From a checkpoint of a small encoder-decoder audio transcriber.
Model: mfcc input, encoder norm groupnorm, decoder activation squared_relu.
Data: trained on babble in 24 made-up languages, each with its own sounds, syllables and stress or tones, from a formant synthesiser, 39062 training examples.
Rows from block 6 of the audio encoder, named by matrix and row number. Rows with one number belong to one channel. Each number is 128 + 24 x the weight over its row's rms, rounded and kept within 0 to 255. All counts start at 0. Numbers have three digits each. After the name is the row's rms in percent of the matrix's.
# filt: filter width-3 conv, dilation 2 (encoder.blocks.6.filt.weight, 128x128x3, standardized in use), inputs 76-94, a 3 kernel for each
# gate: gate width-3 conv, dilation 2 (encoder.blocks.6.gate.weight, 128x128x3, standardized in use), inputs 76-94, a 3 kernel for each
filt.2 094:096147149131127147142106166110159094126117105106181092113095193152122132140072128140136108132116106147104133138146113110164125131151121122094149158156121145161130144163104
filt.3 088:145086127123109085120121167100164137131098132115127136091139179106112102118122142141114122145107154146132116105152122131124092107122106143122148142144132162093153133176131
filt.4 095:074171122151144172106149131135118119189100121154136152105146121083131118069172151136170141134162157132099114133137122094134142107109127103111117108129117094130124148135110
filt.5 106:106148133135141126134132138119099098154117139127134104119144135150158114142144134113169108139147152119134095134170128145145139105165125105145098115171107151135139082123114
filt.6 108:125145122130168125072081111125130151079122113178131138076132121163132152100086152109103108099141166155137143121113117149124121118147135094141184112110122130146107146131152
filt.7 090:140125138154123108144105135116098124137120057107098136130118092130104123133175116144136143112142136120123134116119111133087153116133140118142095127132083119086186111141208
filt.8 094:129136132054121121115132106137143127138157139149137147062148147128117129128095125154117121138117141072130112118146105146108150160137136156131147101139123098122143157110120
filt.9 091:107162075103128175140137127127150043134155094138147112118147099140116142118168100140138137166124136126132146117151076140161123091144105117141137132152076136136105155135159
filt.10 091:118151162123145125125131185122149147121149156104154120120124153127150082127120139113130125125162122113151135118094121127156115135136115109127178119143143163137150148111108
filt.11 097:130133126141102105170139129115123174152120108127150090146135135151091123142116098103104103123106121133109129092135143146120109108152103165107131123129112142118122121107144
filt.12 086:143147124131096160175132123140139130110134117176128138148135105129099133167104100121095122138102137154139120124093130146144138064163151104120117090107106145087125112108156
filt.13 093:116106127135101126140141098121174071088116140145129116103125128097094098089171112108095151093181100121113107106133095121095121052122107125145125099103135134110099129106107
filt.14 092:108123134073154143150059123158156144118136158146161141134160139083189141121137142117137120138135157130162149180109134120135111138164139122119110167171158148124113164136118
filt.15 108:125132141137120120104151146096119142100123117124082132159101141131129105156144098146109158103141096092106099114122119108124077104137114126141120092169105119098145119102161
filt.16 102:142147143118143132146117140145130149132155108083131122094137081131119128110136143158135114114117140179123126128140111149119104135091135092128116101108110143128134120114118
filt.17 090:136081143131140094090133133112168141132120119084137124145101106131136141122129114146108122158145124124164122127138138112139126161159154102156178123155109165127113141115145
filt.18 097:115100119147130133128159133193199126121119132129170157079145142167144140120187158159133120133125131139146133130128125135132125134131105127133109128115149132081136140158140
filt.19 106:140128135124134116146147190161122156118163154143119137134087093154117072121119120157134123149131101131140114141135135138107118121130154141097054159115056127118165107130128
filt.20 104:141121113133115109158121115105114132146144119125154130116131100096144119116134131134120122138128145114166122132150135134134128129155107000135126104123129132140139112119115
filt.21 100:119121144091102101099102181135121135101142103101112091146136160127139109111122129122106100144063163103139110121115140170126100124104158124133155125176107114133174127112160
filt.22 091:136117119111132124105141109093146137126100124125164123136108125094131139085119112147116111145151146128153138149158099134121123115130127153149092139106144104122115130133147
filt.23 107:132138118127147120122071125156110142125166153130153104132162128131140112117061141122110104106129186142198124146127131136143116100121132120136104122165138152142165098093143
filt.24 110:128123127133144131137154156172090115127109171112120132113142133118198119164083102138090146115190124145158152135176181126154156164139107140133129126114142084098132167139132
filt.25 111:125117102068142117140127142136094140113119125131110129122069127153117118129142119140108135099101112079128104113098086114096095114098099121127121129097114144114155114115124
filt.26 094:110126120122116120140126034113143108089111109167104152143145103145158170115128120135129145114144115107125125132147167135166091149138142133127113115132151132154071137148157
filt.27 105:133126134121157139127098160162144134120194110135151156127170128143145141152106147167152116104109172130095122114131151188125137143094138100111163127134120101123128144114158
filt.28 107:114164140130156066124138122120108150125131143096114123117135108131082114116133108149113144117136076123153054114128161104144111116133154130164142112071173095122145146143120
filt.29 093:129116104083128112122100138105121126184129152168107153218142142160121119155136131118150113129122137121150104115124116153132143071091142162129137096103112178127130053116124
filt.30 100:139125129174114125133110137089117132190142130118128160127143120106157146124145128135132111115137125119133150115150123185113084113172135119139134135155135117121121113133120
filt.31 099:103150162061153155127098112122132124157125124214119152147140110151102141170132147130118127141117137123116139100089139131111127115129145115115127094130134142114154135130156
filt.32 098:079091137113127154127119142133128122144112121146131151133116201135073108128122118142132240125124106126135135140099106099114135124116097144131122144146129129105152102124133
filt.33 088:142124134122152169128120150105115138160140152088119115164061124084131149147139113137118121127129179108115144107116116127150127141126134155118135130121105127137127111071148
filt.34 105:139117129113153138120125157129109129101155159133140133135125139133145147126122129094050050123108128109166133134087082144106118133149180102133124143145096142130121123123131
filt.35 094:154141127182104074143115121089101137173124124148128102091118141109114125142109155159115125144119134118151126116124156173115122127072091105121127133131117175127149111106105
filt.36 099:147112142126087133113119123120109149204147134111125087105129142096120122122136126195110117142143105126176122119105119074110119072146107097129147143108112172129166134120177
filt.37 101:125122128144100167119128092119163135123121184094156137113097122113065115137151139133133132151129130131116162124135139113179062133170086119144059120132123115123119138126135
filt.38 097:142129096139139138112070172144159116130174086131148134126097144126075167161075121138124135089073139117162110153121142143079108115133117091115128119101134112132154094098130
filt.39 097:123137116104121141115121120116128124097121144158121150152143159175124165136146116101130122110132153125128099115145168095117135129154135124095125118141112125175126127083139
filt.40 099:077163113107137121114168090130081102112084163130104153132100128186065127123114136152089121141126103140158140137143155144095109120142090129116138131063119101112125155159104
filt.41 109:127143145117073117142112109157159126122150127177113151148118132119093142105110150173126128131139131158094162159116139141098164125114125106119150133117153138090118134133129
filt.42 101:126147143125125144130153124120136177118120161122136119145150128130123169110116176143096225107160078131097134147123103128114133129145122137139112120126112141126142137116154
filt.43 096:118138149138136066153127128138097119105122128125149205146168130146148162123166146113140184140134086120139144123140096114135198117139128128134107122162144152130123133127140
filt.44 104:126145158133119149150142160118076138112086107115110128109111149119176116126094083143082143086184137132097141118093131128073147123165139123137157135141133103092129132145138
filt.45 100:148146142134145130136179145169135123167123116161121128140142133170124111119127110205131127135137108132133148135130136126160160148145128117115104121132130127148112131172147
filt.46 094:159108132113123102129090191126111124123108136111106144143155142133116147150118142135128087106089179125169141134086134092125116110142128141108088113145111113138182130119108
filt.47 103:128119126152134131111133121135118125136165140141117148143106158107110132130154148138119105124105104169097130111130134136130129143112138088117139124155117083121135090155145
filt.48 097:135141109120178170146081125110123172137133161131114136113148106105109144147127127111129155127127171129148129124108133157107136108105069144129160093144178124115107113119104
filt.49 109:133138142117127103124137115106134125106124153102127160133132209102094143127132092165107161137153143097162199121140112129119180140107138120143105121137156127121146136140118
filt.50 100:128131125145133143124128149103146105112128117114156133185102137157102142098118144099107109156141169147128134134112114103120136095097108246107127112086112142133136157148123
filt.51 099:145123098142174128128144126134136102125116107127161085143112151107135138147109089119097067138112151111139136100103111131064065094134138145126100119124132105138104128114103
filt.52 098:102164133072163105122100131117132125136117133177138142067138134111129113151146123141120097149103103097150111129153163174132116186118120121140109100143114128102168162123141
gate.2 100:137114109139125142109117115097100141122141075104118164133079118117133150128126148147097153136157108117108141129116125109135119173095116165126127139099102126087120120155122
gate.3 100:152114121146137100092104165121120127109100098116096100126127159109146104096138139132104130114083103117101127106088146169118107126168122124126127124134110122095130101095117
gate.4 097:154116155082107122166087108140115146158123081097179089116163094093116105101125131090150116134111132164118153147141128133145134093119133139091130105126123127136103171100141
gate.5 096:123103128141119130099092133064140150179106117129156125169088114138143108166109132120130129156120132108141135137125097137124144104149126129148144107107122129165142109134125
gate.6 102:147133095141119120112067116144146136151112107167128142120138125132134166110117135107145118181127091129130129122138123148127149115121142172168077093139116127106124090079155
gate.7 103:121091104119157140117152130134177148102153111079078154094108123096068124088125107143101124109128117153109144090143110125129111102144109115121118148120098117093116165119144
gate.8 107:133160107118134122150123125120151152120140112112143171150094120170132152121106145150142148170065155124099101120128096118121134134163132146144116107141131144121142124099125
gate.9 103:131093140107114149125128227133103112155095082130109115121116115132119112120111111138129128112087133139122100108128139129107162146093122121134165115123149119132147097155117
gate.10 098:127186127112124105139150131105079153173168109138100183133136161179098132153154104152107111167122138134156106147114129137126125139127131129149132136116131156151123108124122
gate.11 104:154108120122097119155075123122118141122119144124160149119168125103136135122100119138142124140107144142126139155155118159124137106136139116136123138112105120118132122144134
gate.12 102:104129143109169157123147123106118116123119131092116147121144111146141139115101135085147140175148170135121111130143102147122145122157133171175126172136141084131123131160104
gate.13 101:116132148107156112118135120163097127166105148125146147133117160119115096167123100133074194112127130103130129113136088121144129203105097120140115117108134107131178103155170
gate.14 100:141124126180123126149125093140125127183125127089095128101111149090117118145121154153124114083145150111102113119110144153112103091165143128127131143105113123098113122140116
gate.15 102:101146114122195128114106075152140118121113115146120121143115100140132138134103113155138143153117151151104123125118133127083136117176110126149111106125137149136110121116162
gate.16 098:170126110111141114128075142137088085139092149128150153168132142116129125119157150149130112174116116133164111146110100130160122109147142072155130131122140094131120124138112
gate.17 102:113079172093134153151098133071152114130085117151087092084133133110132122091129135088119135073152139167130109150116105150072138202115145135137106085079134171150112166142102
gate.18 101:175135150125138105153113143085153130172102141157139136157130148197134093122107094119163116161126128112150096128098139156141140103173122137117140140147147134141121089116101
gate.19 099:149130109130128128115098149087102124164124115130103092122161126123142145139137116124124110136182134129113137123162150142144147155162120099172168112151200136103112120186183
gate.20 099:128120121096150128154126142170096094110147121125162106096139140105135134134101108122112126135121137125120102089127130087093102160135118111094145132089117122123153109109135
gate.21 096:132118112070136143124114083169091087121092124084101171114087093077141091151129118115096105142117139112152123144102128144111120128118120148124128114121127119151135139121104
gate.22 097:142130109149101120105112206110130138154096111165150129131119134122120152074129101100126146147127190119114152149114136151144149126140098153154140122143144132166118113181152
gate.23 098:120124126150156126108119133103141117135140125155167102160116178135114104121171086107137095182141203114094143137115108075105076154128140124118154143097141126160141114124116
gate.24 102:113118090103163133144121109122167085114151132136142099125127080132117158143190148117130081123144087142179146133164131105133115127102089131117110111159146164145143150140106
gate.25 092:137124156111152127152112136110093177184080128109165154117139105156184129171144124137168127126089121118127154131130140124161151098117134137120153118142118152132150089079114
gate.26 104:100116115116128090137166187123111064117175138147111138152176159142120151116139136141179151121134202147088121118122128151131122141116145128145144105124109143122137124129128
gate.27 101:131129138170153143149148128122136131138112111092132164131080125143161126155155116166095117151157114109110153138106162141093151142154140095119142087128125109122116116092151
gate.28 104:134126101089154180169139080132089135106124106109114114135139122126110124128108123153113163142093072133150132149115145150132090132096122120135132132108116128155126114089130
gate.29 106:120153128126115161111110152123129133131154119166159111142105115167124137151139112173118117135097110178104109146127122126143124143159159098130118142123110078106126101124149
gate.30 097:112137120152111093118120161105166143135147109138157123102103108148166133089148141133147119119124173131096125106121128124119164093141127126137127100189145129094115156111127
gate.31 099:086125143169121156153114109132130142156161097141134160082113112100121137159102122115117108136138147201115168158150137095181125132154137125123122140103116148146155134125095
gate.32 101:135082168113094180119163174083102104121170125132097134140152176094113142106140121134124150141103143152114113143116113120145093097104098087136145132108127126103163125096153
gate.33 093:166117167125100123129123132144158129151102148146133102157107133128127106130136192097095130098119134141109126158122154136092140141120145156139148127121163152122095169124125
gate.34 104:134120129130105112140112177142170120123155147093111105138154123114133119150107126173184145132176145120162138135102113108139142147135136153134121128115080126127117146147159
gate.35 099:118147132133128164090100130099124137140147140121140137135145114138140142104109122081113153136146129117151142103119139105126131088093064117125126126115109130149102120122138
gate.36 094:152066094121157125083142102151121134163146120121109164115139134104164125137135143182149153146134129140126116093127113111166122103115120123133125091118136149167111124105103
gate.37 094:155137070107143124139175107104087147150127102142108195131146061132141154127130162133123107152136072119113144137138125137129180146102145133133098127133130132124128086135131
gate.38 100:124175104118136094120155081129097138132126154100137099126149133146108116127118126123096141107151105148089161125132128121127197100134121135113144141141126132185101142120096
gate.39 100:137088140109103130124130124160117153135147111142133110141112124149126117185102126156098150185138157134130143111128125102116100105133138167110151099106108111152126153093146
gate.40 101:128135117080140130141115119113147144125087118168117125187106158147120127160204122172127130149140161102117139147137154124132132148147144157134153144152108125099127139107133
gate.41 098:116138139111155121136140095117154153098073142122088138121095119122130145165120116114137113145141130131137152127127153139113098160121155110139166116119154074105116146140135
gate.42 105:113125132105118142130112124114078127122138139126090166106143128149094151152142131097101137119163117145120141150157122149122128130139156127129148138131106153160113123096114
gate.43 098:155098125139174129139150153108133133123125120152094126092137102108133153124137143142148106113152163121116138153137145119053126117138173114164145133144103134112146149123179
gate.44 097:112129154137156137154120160147086120128099135106118127086075117128124090141111130132130125119067129092140092124123117111136117098092109169149167144154113104107077155109096
gate.45 101:163120133164137139106120128170120140175128134173132143113175167128173126150149161172136136113147119174148142110158147138168150140130132136135135148189132140148108081129094
gate.46 103:103158145142033135132151145126094109122133131129142140128181106136121132135141145117140144111131123163050131119098128133126106117133133161134147132133125099153105117123124
gate.47 103:162123130158123131070072107105108119099146118128134108166134138127108136112131135158164127118152150089117103125138097148118116156147120154117153179131123084115119118123144
gate.48 103:155133128124169145112109123123119175142170091130085118122135132134180166124174139145169134142118190122155132108151131127114111134118114146149159124151134109140129142103166
gate.49 102:144077131101099106122151110123101140126156083117115177152149105120132132150136133105102136160142163131132153116099105133143065140127120130140118132122100101110110111145153
gate.50 103:128124141169153109085125092146130117098113157138122149138147149131145115151143124124148133138085146126103136105134127121114117132139114194171129102142107166121127133125101
gate.51 101:151120145127135124137174151115127138150112131124108121127168151104147155147096149109132158142123172126169187109112161121137110158134104159144105148143122112130159117138194
gate.52 107:137132162101128125125127125153089113125123141136098115123143122142112121129131146102132136112111134107098100148112173128144122150139107104129139151132138147131132124148155